Rows from block 8 of a small image classifier, named by matrix and row number. Rows with one number belong to one neuron. Each number is 500 + 25 x the weight over its row's rms, rounded and kept within 0 to 999. All counts start at 0. Numbers have three digits each. After the name is the row's rms in percent of the matrix's.
After each neuron's rows are labels from the 100 images, of 14976, where the neuron reaches its highest value: "responds to" is what is common among them; "colour at peak" is the nearest of a few named colours to the mean colour under the peak. Only what is clearly more common there than usual is listed. The data: rendered dice on a table.
# fc1: MLP up (model.blocks.8.mlp.fc1.weight, 768x128), inputs 0-127
# fc2: MLP down (model.blocks.8.mlp.fc2.weight, 128x768, transposed), outputs 0-127

fc1.285 032:500458500458526500500500500500500500525497500460500500500538500535520437500558500565435500500500500455500500551500500415513500475500500500500500500500500486479500500500459500500500500500500500532500500500472581500500461469491500500452500500500500462443500500481500500513542500500500497473500500516542565533500500500500500500500500500500448500500500500500500505500567563484500500500500
fc2.285 037:500546500534435500500469500544500500482466500500500500500500500471500500468475500500537500500529500500500500500500531559500500527500500490500500500500481500542528500549606500500500468500466500500458518500465500461563521565500500500500500500500526500500452519500500463482463549500515500513500543500477500445473561500525481500500475500500500523500500500491500500500500486530440500500500
responds to: five on top; total: 5
colour at peak: green

fc1.761 032:500500546500564475553500492500500500453500500500500500476500470500500500500534500500500527500565500500510520500482460530500500500500500463500457464543500500491500500500500513500500500500500446500500500500485500450500500439500534452500472500500513500500500486500500500500500441500520500590500500500500547500500574530500500500500526500524558500500567500500500473500477500548444492500500
fc2.761 037:500500500500453500479548500500463500473500500473427500535500465500500500474500500509500443500474522521500467500522487500500540500500521553500537500500471532551500500552500500500500500533558500500500500500584500500500500500500450512500500532500539483500463538500500534489482500500472500473500500500516500500500500500461500485500500500500500574467448508525500517500500500410500500500522
responds to: six on top
colour at peak: grey

fc1.193 091:515521479500500500521500490505481523500500500500462450500489432533506472503500531500485500542548500500500500500469500500528512500500500506500461505470500480502500500456530500552500453559500514515500493500461549428500481485500477501500466500508490500500500500500566522480500505539489520500520420564500500554500500500469531470457500460500500467500558533500500500511500500500506500522500
fc2.193 121:462516500500500500500500526500500450541467500500500510500500510459500477500508487500500500448500500500480516500500507500466439504539523461512526500500574528461471519500510487500530500477507456500500512439500447530500500545474479538487500464487500500500500522500444500514524542500511521500500541469539500500500500463571482500500500533500500529500500500500475566500458567500500500500505
responds to: five on top
colour at peak: green

fc1.320 074:468470500511537553525531500500491500500500500488462500500500500500480465498470500500500524552500501500503481420535496500500468535522447410493493500500500500500446500500474500557476500500500500480500445500500500500470500531500541460500500500500500526460535500500545471472500500500500486500500517515522500455459500500536475500500500500500481531500481500500538500510500449542569529500500
fc2.320 080:500500500472475500500496500500500500480477463500567565518478500500500558551533553495500500500453500484500457500473458500500500500500538500458531543500500534500500500500524571440500500500500533500500466500500500462500500500526500447500500493500506466500470500484486500500500500452489500500471500500500500500500500471500500454557490560500521484553500500527447470500544510500500527493500
responds to: three on top; total: 3; dice: one
colour at peak: brown

fc1.467 096:500476500500500500500556500500487500500500500445500500518493500422500461501500506561500500500500495500474500531500500451534500490500500500500532544500500574528521500500500500484500500535500513500512500500561500500500466500500500500537500500565464449500552500500500490500472500500500518552578460500500500500500470500542479408500500486473500500470533500518500500515500500493471500500500
fc2.467 106:544559527500478500500487502432500500500530500500586500478476500554500528500464533484500500500500500500500501500500500548558493500500490470417509460526500500500439468500500509499475500471500500530500526518500500500464500500558500512500500500500500555500457509500500500500500467475486530549489518500500500500500513509456500565487500479500500484500439500500500494500500500494540500473500
responds to: six on top; dice: three
colour at peak: black

fc1.499 014:500500500500500500500500553500500500500452500500500500430422500500416500500500500500532458426500500500500500500500500500539500500500500500500500592500500428500529500500500452500500500486500521500500553500500500500500500500541554500500459451500454564535500500500500500500500500500536537500555500500500500500500549500500500500500500500500500500500500500500500500500500500500500500500448
fc2.499 016:500451469500543531500475500500500500500500500500500500530500500500557452500575500568500500530543578500500500500500459500500500552500584500500500519500500500500500446458500500500500465514500500476500500518535500500500500522434516482500500500546500500500500500500458500543500500500465455500500500500455500500500500527500469500500429500500534500478500500500500500500500459500533500500500
responds to: four on top; total: 4
colour at peak: green

fc1.454 041:541500500455536475500500554557500520537500500500500500500500474463500500500500500500500500462500500500526500500478461469513531500500516500578555461500500500500528530477543454452500500500500500526500455459500500500534510500452440489500500500525500500525476500541574500500500500531483500500500500500432500485500500500555500534573511500500500519511500500518463522500500500500500500500500
fc2.454 045:500451469516547469500433500500500500500468500445517500500454500497500458500500558484529500500500432500439500500528500538500500500500490500487467555500500500500532500474500500544500500500512537500500500500500535463500491500500570500500500509500537500488500468500454500500552558500525544500500479500568500500500500522474500500477539481527500500500474454477500493462500500484500480490500
responds to: six on top
colour at peak: green

fc1.115 115:500509438471500533487509482517503495500541500458490500500554500585500518500500543500500500456507542497500482454500500500500500513500500500464521542500519567524500528457514471561500500500486500527483534500515515524500500487522520500541500464469496500500501521500498529500484424500500471452506485500546500500551491511474499536500474495439500500500500500500546500500500500500476500460500
fc2.115 107:500500500528500500534500527479500500500499500500605500500500500460500454500500526572530500500500500500500500500500500500518506500500500541500483474500504500500500500548500564495500446500500500500500499500500521459524500558500500500500528517500500500500500574489484513516500500500433500500470439547460500500494500480505500500446512500571500504500511500500485525500500500469500437500453
responds to: five on top
colour at peak: black

fc1.695 106:568500479506500501476500500490500500482500500461500500503463500547500500496500500537542493498500500500500554526500539500500470500500505500500504500555500500521514500470500492500499492500453534500506478500500459531438500500500500500473496500448446519479500500500564476500489500543557500437500518500500455500500465567500564506541500532500471500436537499521500505490472477515500495502487
fc2.695 129:472536567505487500508500508500500469500535500468500514541527511425500505545500556474475496525500517474500484439500500505500500500500519526500500479500510500500500500491500500514546472500500418508500509501500530436553500455500532500500500511500524505500500500467505541500523500488478533500443500498480466503536512500520450500463524538500476500570500500500499500503500500500489457467500
responds to: four on top; total: 4
colour at peak: green

fc1.692 097:497500500500480477501459500529500486482441500500465500500500457499520500500516500493500500493510475534500500531500537551500489492500500511512500462454517500500441534500483547500554474500500500465565561508461528503500565473500527500526492525531479500500500544500500507500467513490514500491519509500475500523500462500446466500500562469500467533451468471488473537500500511478500500469464
fc2.692 082:500500500500480519500464500500500503549529500500503500473471546500500500500446500541500464469498500495500462482500500534483547557500541500500454482500531483500544508500481500500487552500500455500435472491479546463500500527522474500500451500500500551500468500457514500500500452436500480568466500518537500504460500500500500500500500500467500500500553492500547500500500463500500500500527
responds to: five on top; dice: three
colour at peak: green

fc1.593 070:509500500500500500500468527463459500500441500482500524547480500500500500532500518562466539467515500500500479500526447471500466523506500500559500498560511511523500416509500500500514521458474495500500500500500531500474500549500500500500500528500500500500508476500500499500500487528572500458500507446467500500476492500484500500523500449500443529464513500462500500500500500536447500500539
fc2.593 086:463500500500500500522539513500511488500511573506500500413500500500500477500500500456500438536500512500500487530514500500500540516493500500500500525500463500474500507500471485500516560500507464500500562500523514500519525505500500480500500475492500500540539513544468500485500500490461482545500524545486466520518500462552500500462500450520490513522500521535462500500489500470538500420520
responds to: four on top; total: 4
colour at peak: brown

fc1.160 077:500500473541500495500474500480500470500500500418500500500496461476536507500500500500500500546500500538456500536507523500475481500500500500500500443504500568500500526500481594522500500500500500536500531500458519490500543461500526500500452500500475456500500507541500541500477500500530500500500500500482533500500500500500500500456541492521456500446500500500469536575480500500542500500500
fc2.160 064:517500500500492500529500500500500547518500512500442500465452507533500500481444532529500500482478488483500535500546500500500542564500515500500500500500531500480528500504500500500462500529445474500506500500546500500541504589547500500500500478512547552500462500500500500479500463452454472500464500500483500503468497500500500514563463500500500500500500500500564461464500500500500533500500
responds to: five on top
colour at peak: green

fc1.392 121:500500473500500538500500572512467500487500468500500533455500494535475500479527548500507500500478532469569472500458463500500500500485500505500585473500502500500483500447528500500524500490498460500529500500548500547455500500500500500521500530479500500558500501500557500500500484463500558500522500537502539500549520500500521500500500500500500500500521500492515480500489500500586500500518
fc2.392 130:500506500500487500500500403539500529500500519485564489500500532446500500500500500500500570426500520500475558500561500494500500500465500500500451561500500482502500500500500504473500500500521500487500455500500482500500533485514500500500521476500573526500500473500511523497498450545486500500500500515500500461473488500500500498477456530522500500500500500546524500500500500500500534454452
responds to: two on top; total: 2
colour at peak: black

fc1.244 114:532522500433528500500500542515500462500500500559500500500557500500500470500509462500500500500465553474500500500500500458472463547504500500525547488500468468500541500500478500500520544470477500500500518500500500500500533540493537486572500500488500500500500500500522557516500457583538500500500500471456500500500500500500507500542525500485493500533525500513522500500507485528500477500572
fc2.244 081:541500532516558500559486492500500483500500500500528520447500500500487517500500489535558430544547500500500525497500500500535500500500500493500546538526500500500533500500539479500500500488500500500500500445501500500500529451500500550500487524500500500500500462500500452500492487533456500528500500500500500486500467500565500500388500481500500488500528464500500542511500500500500500546515
responds to: four on top
colour at peak: brown

fc1.743 052:462458500500500500470536472500533500500500582518475500529500449500500445460500464501512477500500550500500500479536477586527500500500500492500500489508480500500544514500500500500500434500520500500500485500500552500500474529445478500464500425500470500500500500500500500500500515520500484500500568500500531504500500500451500500500500496500461492500500521500500492492541500500539500567500
fc2.743 070:535500540500500500500445500500500547488500464516500500529452545500500555500500500468500500500487500534523463500500556500517500475500552554500500446500500447500500464500500539529500566500500500500500542500500500445485517459500500500544500500461513500480500544453477500500491468500538500502500500492500491500513520500500471487500473500500550500500500500500525490500449500568500450472500
responds to: five on top
colour at peak: grey

fc1.41 097:500532500523485448500465500500512500500500542535474527540488524516480500500534500540500517500500492537490482470500500500512500500500561449563523466473500485500483525500541500500542500500535500544497544464500500480500534500491536453500466493469500500585464500500500500459458500500500484500500541466500500500500500500533487500500520488500544500537513500537500522449500473526443497500486
fc2.41 091:500500500487500500493459476500500500514471500490446500500500511470500500453500516500500535500480544500500553570485508512500500544475500456440500470457550535490500501505500507500460536500476500477500486500500528500500500500533500444500500459548500500466530518464539500526500455500548500500500493490500500540500500543482500513500453507500469506500500500520500446502516500484540582518500
responds to: five on top; total: 5
colour at peak: grey

fc1.764 042:500415518477500500521500525530500500500500469518486500514476479500558478482500516500475458500500500500500461524533514526509516500516522500500500500519500500500500500448500468487524545500500503531500500500500500445500500475465500500522421549500464500500526432500500556500472445481560520541500500500500500500500500486551447500500496500500500532471544500500439500500500472500500500500500
fc2.764 047:500538465500500476460486469548521500517545486500533500500500448516500500529500500500500500547500500500474530552500500500511500500472484500443532500500476500500528486543444466537500450513511500506500500500500500476550500534483506532537474453500526500496500500469531500500550500480457516475521500500500500442545500500469500500500540521441500500506449500500524500500454476500500500528556
responds to: six on top
colour at peak: green

fc1.167 119:500500500488546513500500500523500500530500500527500471564466535460500500541468483500500537500488455474564525489457487500491500519553492517512538498510455536500500500461480529443445456500507463500500544500500523500500500486462485452449491499478433500522476500500500500524560500524500490500500507500500522500500500500508446500532491500526504514517500489500444500500458504500500483516500
fc2.167 101:536500429473500474500472500569500500500449490546500486500500506518500483500470511500539532500497500500500468500500500463500521489480514529452487546476520500460500500488500452500451500543512500500500530452485500500485465519519516500476500459563505534500525477468500510500493500500500500500557500537500413500500500481500500500502500459500475500500500500500568500500535550500500500474500
responds to: six on top; dice: three
colour at peak: green

fc1.614 102:500500500481500500512500457500500500451500478500500500484442500573474534483532483536470500462500473522500444500524481500500500500500500563530500471500567486500500508500428500560500500500537540484500500500500500552500500500484500466500471498487462500452500525500515500500487508487500470500500500500521537455554529500482500550539484500500439510500487500500500535491526500495500500527533
fc2.614 086:461470489483500500489500518540543515483517500500478509500490500470500500500500511484500500560522513500500512500500500500500523500500500463500564500500451500454466500500474500418500551464452500500516500533510500500520546500481559546500544552500522540452500500500500500500445522546498523500500500500513500500554457500462500500484543500500500500500500471500479549517500462468500500485526
responds to: three on top; dice: three
colour at peak: grey

fc1.400 120:464510500445500500450500521507500500457451500500467500481500500436503546500500500500482542500468523500500500524544500500544513500500460500473500500538482500489500500500528500513516413503500522480530505484500500500477500539558513478484500500463517517506489500500486500500565535500512551530526500547493500502557500500500554508493548500518500459461500526500500500500500452497534500500512
fc2.400 133:482473500541500500500501419500500448557550463551449527500500500523528500465520441507500476500544500532500500500519500500500500500500528500541526553500475500510500466542500452500507556495500500531500500544500500522500479468478500500543500500478500480477500500500500526500481500500500500465509500500500500527445501500472450476500500500500485534550500500517528436494475500527500478494500
responds to: two on top
colour at peak: brown